{
  "encoder_arch": "preact_resnet",
  "model": "contrastive image-text model",
  "dataset": "rendered solids tumbling over patterned floors",
  "train_examples": 195000,
  "image_size": 64,
  "crop_scale_min": 1,
  "horizontal_flip": false,
  "tokenizer": "word",
  "vocab_size": 61,
  "loss": "softmax",
  "embed_dim": 256,
  "encoder_norm": "batchnorm",
  "encoder_activation": "relu",
  "encoder_depths": [5, 5, 5],
  "encoder_kernel_size": 3,
  "encoder_stem": "deep",
  "encoder_avg_pool_shortcut": false,
  "encoder_widths": [80, 160, 320],
  "text_encoder_causal": true,
  "text_encoder_width": 128,
  "text_encoder_layers": 6,
  "text_encoder_norm": "layernorm",
  "text_encoder_norm_position": "pre",
  "text_encoder_activation": "gelu",
  "text_encoder_mlp_ratio": 6,
  "text_encoder_head_dim": 16,
  "text_encoder_fused_qkv": false,
  "text_encoder_bias": "none",
  "text_encoder_qk_norm": false,
  "text_encoder_parallel_block": false,
  "text_encoder_inner_norm": false,
  "text_encoder_positions": "sincos",
  "init": "kaiming_normal",
  "residual_init": "scaled_by_depth",
  "optimizer": "adamw",
  "lr": 0.0013,
  "beta1": 0.8,
  "beta2": 0.99,
  "eps": 1e-08,
  "grad_clip": 3.0,
  "l1_shrink": 0.003,
  "steps": 4200,
  "batch_size": 128,
  "epochs": 2.8,
  "lr_schedule": "wsd",
  "decay_fraction": 0.2,
  "final_lr_fraction": 0,
  "warmup_steps": 210,
  "weight_decay": 0.3
}
Rows from block 6 of the image encoder of a small contrastive image-text model, named by matrix and row number. Rows with one number belong to one channel. Each number is 200 + 30 x the weight over its row's rms, rounded and kept within 0 to 999. All counts start at 0.
After each channel's rows are labels from the 100 images, of 14976, where the channel reaches its highest value: "responds to" is what is common among them; "colour at peak" is the nearest of a few named colours to the mean colour under the peak. Only what is clearly more common there than usual is listed. The data: rendered solids tumbling over patterned floors. In brackets: how many of the 100.
# convs0: first 3x3 conv (encoder.blocks.6.convs.0.weight, 160x160x3x3, each kernel summed), inputs 0-79
# convs1: second 3x3 conv (encoder.blocks.6.convs.1.weight, 160x160x3x3, transposed, each kernel summed), outputs 0-79

convs0.91,246,188,166,173,234,208,199,179,162,206,179,194,171,199,203,186,194,189,179,223,185,206,241,203,213,157,183,242,194,204,199,149,210,190,209,166,219,187,190,185,196,194,179,206,180,184,185,188,121,152,190,203,213,148,241,165,210,163,185,207,218,194,231,214,217,199,183,142,175,180,217,146,194,196,241,243,144,228,247,200
convs1.91,175,264,189,187,178,256,220,197,182,143,201,189,225,153,217,256,227,220,229,166,214,253,215,193,209,224,213,182,139,205,155,240,203,144,168,238,166,207,170,189,204,235,188,239,223,230,172,194,216,214,203,196,220,207,236,181,211,231,197,219,216,211,160,218,202,236,223,201,132,198,208,220,153,183,195,183,215,145,195,179
responds to: teal object (56); orange object (48); its colour: teal (25)
colour at peak: orange (31)

convs0.16,191,185,207,134,200,218,172,204,186,150,210,235,196,211,129,170,230,226,224,257,201,198,187,237,222,178,190,188,183,137,160,212,154,146,206,125,231,225,177,201,235,218,203,200,192,138,220,161,202,217,187,191,191,216,235,179,211,238,184,201,204,200,164,251,142,178,119,230,196,203,189,231,233,235,243,159,206,243,182,218
convs1.16,209,245,166,217,171,180,192,216,219,204,222,232,156,188,235,288,189,200,177,173,197,200,187,124,174,179,153,231,206,250,248,210,255,244,193,205,127,138,229,208,210,142,206,199,221,212,205,224,231,169,215,189,247,211,178,200,203,199,217,231,192,209,279,180,186,197,213,193,209,275,209,183,193,168,178,193,167,143,206,207
responds to: teal object (88); its colour: teal (52)
colour at peak: green (56)

convs0.128,172,170,183,169,198,199,163,165,197,170,221,188,194,196,193,145,188,216,204,186,204,192,190,179,225,202,230,195,209,133,172,182,129,168,194,158,210,206,165,161,190,210,191,189,146,163,194,169,193,177,212,156,171,141,189,200,219,214,132,109,203,214,174,219,170,226,171,226,194,194,182,166,205,225,241,183,204,214,190,179
convs1.128,174,227,217,193,192,149,258,213,205,219,191,239,161,182,225,223,164,197,217,222,198,191,188,225,183,179,173,175,229,238,256,215,208,221,257,199,207,191,236,204,207,136,195,229,193,202,226,213,212,210,181,186,193,208,233,209,218,226,236,186,178,182,200,206,209,185,166,171,244,209,189,213,212,177,172,184,113,129,200,224
responds to: teal object (92); its colour: teal (63)
colour at peak: brown (46)

convs0.26,208,175,195,169,177,182,217,118,192,187,240,166,192,217,169,165,176,187,212,164,185,217,180,165,213,176,216,178,144,191,171,191,179,219,248,246,237,172,216,221,181,185,181,227,183,163,199,171,161,156,243,137,190,175,207,226,243,181,178,185,171,220,184,192,184,226,149,187,208,226,241,177,187,201,236,181,155,172,226,171
convs1.26,174,212,234,206,114,156,221,225,222,223,218,182,217,180,215,226,245,185,182,200,198,186,172,150,209,193,172,229,188,179,208,203,182,149,147,208,199,183,168,168,202,230,190,180,183,164,191,188,201,175,175,160,217,184,170,219,183,178,195,221,211,223,207,185,205,191,158,187,207,217,144,184,144,121,188,181,162,167,149,226
responds to: purple object (48); red object (40)
colour at peak: pink (27)

convs0.131,186,168,220,182,213,210,236,177,183,207,178,172,197,194,211,135,225,176,179,239,217,234,212,155,195,186,216,191,163,173,173,171,209,215,217,215,210,192,208,240,202,143,207,236,160,151,230,182,103,219,237,193,195,185,229,197,191,167,184,192,209,198,176,182,217,189,206,178,242,177,192,172,146,219,173,180,180,179,189,162
convs1.131,180,154,131,132,230,216,186,198,222,148,183,179,161,201,184,241,187,186,238,201,189,197,201,247,165,225,152,214,162,180,161,186,219,113,229,170,222,143,197,182,176,186,183,218,205,215,241,216,202,223,184,199,144,176,199,192,172,228,156,193,223,253,222,237,283,192,185,224,186,193,185,194,185,184,196,224,248,209,201,221
responds to: red object (76); count: four (51); its colour: red (29)
colour at peak: pink (27)

convs0.11,271,210,194,251,221,227,213,207,209,278,214,214,174,203,246,203,176,226,185,255,175,169,229,227,226,168,252,174,193,264,237,193,216,210,209,169,159,240,174,209,205,247,198,159,181,172,189,278,206,198,231,190,232,231,222,175,197,244,213,241,263,195,184,234,190,292,230,178,177,179,231,171,183,197,194,194,190,224,191,231
convs1.11,158,262,219,158,220,255,191,200,225,170,133,211,220,156,192,156,238,234,234,186,219,206,199,170,219,207,210,272,213,177,141,266,183,194,189,173,243,202,100,178,245,230,192,207,197,169,196,172,217,186,190,145,186,176,147,214,208,190,173,235,217,203,193,249,201,189,168,226,165,207,215,270,200,206,213,176,211,182,200,176
responds to: orange object (100); its colour: orange (64); bumpy ball (25)
colour at peak: brown (56); orange (34)

convs0.118,234,155,203,177,200,193,214,208,171,185,203,186,185,209,177,182,178,208,202,163,163,193,190,183,223,190,193,204,163,198,188,103,186,218,209,212,224,177,219,160,211,208,152,155,237,152,214,186,189,158,211,135,196,214,181,169,209,162,215,252,191,167,198,162,203,186,188,210,212,200,180,109,206,226,265,171,220,221,148,204
convs1.118,182,274,216,192,198,167,240,213,238,235,206,244,213,185,186,215,188,202,197,226,239,214,175,251,212,202,169,266,217,199,248,250,217,161,191,214,229,210,177,218,213,210,235,218,210,219,174,213,215,221,177,188,195,209,190,236,194,209,196,186,186,232,223,204,225,223,170,213,194,246,179,270,174,146,177,181,188,157,197,253
responds to: purple object (100); count: four (56); chain link (25)
colour at peak: purple (65)

convs0.96,207,178,172,184,176,191,150,213,169,140,158,216,216,175,178,209,193,172,219,189,165,206,205,223,197,177,150,203,238,144,220,205,168,203,177,224,216,154,228,204,144,203,165,194,197,159,202,181,160,178,178,148,218,156,182,199,195,162,184,183,164,137,239,171,192,186,152,193,201,236,153,202,211,149,153,238,197,217,213,204
convs1.96,121,117,199,215,180,198,164,177,209,199,230,138,175,176,241,217,176,201,182,164,165,208,164,162,212,203,179,141,183,219,176,188,206,147,247,201,232,169,191,232,159,192,219,211,230,207,215,238,188,230,195,255,186,136,255,189,201,214,186,173,176,182,165,223,202,170,170,210,182,179,169,176,154,178,189,222,131,176,207,195
responds to: orange object (60); brown object (40)
colour at peak: brown (46)

convs0.23,207,158,193,168,196,205,212,203,184,149,240,155,213,193,159,186,183,149,148,189,115,165,231,183,202,202,189,243,117,176,153,185,181,217,214,188,155,185,218,207,178,233,198,200,175,195,164,171,205,191,225,169,197,220,184,168,205,137,231,214,196,185,224,160,213,137,177,186,208,226,235,190,144,209,179,202,159,193,159,219
convs1.23,174,231,202,157,200,223,173,184,195,204,186,187,227,177,185,258,272,219,226,184,170,259,185,206,241,204,187,197,278,217,216,233,235,147,224,172,197,208,193,254,188,255,185,207,204,193,157,203,214,198,176,188,179,139,177,192,196,208,167,184,213,122,232,217,227,178,121,229,170,168,158,222,206,169,196,192,152,282,205,114
responds to: count: four (62); blue object (58); purple object (48)
colour at peak: brown (55)

convs0.85,187,201,203,202,193,221,162,180,224,175,210,146,205,215,204,165,203,180,132,223,168,164,175,209,265,218,248,238,135,156,175,206,183,225,201,197,212,214,192,188,179,198,207,206,150,136,198,187,175,212,212,187,202,221,203,183,263,230,189,212,204,203,211,202,189,217,195,202,195,224,214,228,172,229,269,211,180,178,211,183
convs1.85,177,208,195,185,127,184,203,208,231,160,214,197,180,168,200,204,242,212,223,225,204,166,187,188,174,196,161,160,207,204,210,200,170,148,189,179,235,178,215,222,224,171,204,236,159,221,232,165,236,268,155,185,200,215,186,207,198,196,215,210,191,146,215,213,208,159,190,222,206,202,172,179,224,115,150,179,152,135,225,138
responds to: orange object (70); red object (44)
colour at peak: brown (66)

convs0.25,193,203,127,192,187,190,161,213,179,200,200,229,169,189,175,169,181,191,142,184,217,214,201,260,180,209,187,148,162,167,189,234,160,243,180,203,251,180,130,212,181,185,217,215,182,172,179,205,204,189,209,190,220,237,202,211,234,185,198,188,275,224,205,202,214,244,170,203,176,179,174,181,149,212,208,195,161,182,184,174
convs1.25,179,242,200,222,190,198,157,169,189,207,182,196,131,218,222,210,271,191,268,197,220,206,174,177,242,218,172,230,187,207,182,204,181,167,236,216,196,184,226,207,276,226,187,198,176,196,213,215,199,193,201,181,224,160,197,201,197,188,153,194,237,186,199,222,227,190,176,200,197,259,212,163,240,181,172,179,168,195,184,226
responds to: teal object (89); count: four (57); purple object (55)
colour at peak: brown (44)

convs0.71,186,174,192,198,205,226,175,169,192,201,229,140,280,259,186,181,218,179,186,192,164,200,193,158,198,225,141,182,167,191,155,176,211,166,236,139,237,156,194,187,173,217,238,127,171,166,187,199,171,175,263,170,147,177,190,180,164,155,177,181,193,215,195,161,188,163,146,199,182,192,191,195,150,178,210,167,152,256,133,204
convs1.71,194,214,190,218,173,179,188,208,197,202,269,183,119,183,186,320,174,169,193,150,173,196,183,203,210,220,184,200,228,230,220,203,210,161,204,206,173,178,197,248,201,215,198,195,187,234,150,201,244,214,201,198,173,169,235,138,216,214,204,146,233,228,219,203,236,207,241,196,152,249,189,189,202,179,196,208,187,166,185,214
responds to: red object (79); its colour: red (27)
colour at peak: brown (54)

convs0.37,199,197,189,166,173,213,235,154,184,173,177,181,220,242,204,161,257,146,119,228,188,184,185,201,199,190,199,211,162,173,184,226,187,224,178,197,193,177,202,144,163,162,222,154,147,147,200,198,253,205,174,224,176,231,113,207,222,177,223,188,187,234,249,200,192,168,166,187,229,246,187,216,141,167,166,184,232,189,212,255
convs1.37,144,207,219,212,165,190,176,179,197,189,173,164,210,189,218,247,253,175,134,160,193,186,119,145,167,191,153,203,179,187,191,179,169,100,211,183,165,184,197,188,205,236,167,183,186,209,242,221,240,223,192,179,196,170,256,183,179,169,172,166,214,157,190,217,229,182,202,196,202,197,118,163,151,71,180,188,152,217,204,189
responds to: orange object (62); count: four (49); red object (46); dotted object (37)
colour at peak: pink (27)

convs0.107,213,184,190,148,213,170,231,198,190,182,155,207,200,190,122,147,190,187,195,185,210,182,207,145,180,201,165,224,238,182,204,175,210,208,165,123,164,195,200,141,198,183,213,193,190,185,189,125,192,167,144,177,190,182,212,230,167,184,204,208,171,205,232,210,211,141,129,171,225,202,162,166,210,196,218,182,178,168,222,179
convs1.107,156,146,224,149,273,223,189,199,234,236,181,163,251,176,219,239,195,234,158,200,135,213,169,214,219,211,199,216,219,183,160,202,176,163,220,233,215,174,238,173,198,195,202,226,175,174,208,222,187,245,251,222,178,153,204,152,237,236,190,178,231,134,169,214,247,199,193,204,108,184,172,218,163,207,229,243,180,166,200,203
responds to: orange object (87); count: four (48); its colour: orange (28); bumpy ball (25)
colour at peak: orange (63)

convs0.1,219,169,173,196,193,195,175,159,213,208,253,202,208,166,181,226,131,145,239,202,175,121,200,195,231,189,207,200,202,195,215,154,192,163,202,181,250,178,197,228,213,199,178,213,175,176,167,198,198,171,240,125,209,165,250,180,172,206,111,213,229,180,180,190,195,251,163,204,168,165,220,151,159,223,213,202,152,182,164,213
convs1.1,136,264,162,209,180,199,193,202,228,216,196,222,210,191,206,189,252,181,167,256,252,219,170,236,173,205,198,240,155,201,155,231,243,222,188,245,217,197,214,181,174,189,217,202,210,189,190,231,223,181,167,205,232,171,212,245,211,191,234,167,192,193,213,219,236,183,179,202,174,188,161,266,134,178,170,181,93,188,230,169
responds to: teal object (100); count: four (47); its colour: teal (43); bumpy ball (25)
colour at peak: green (25)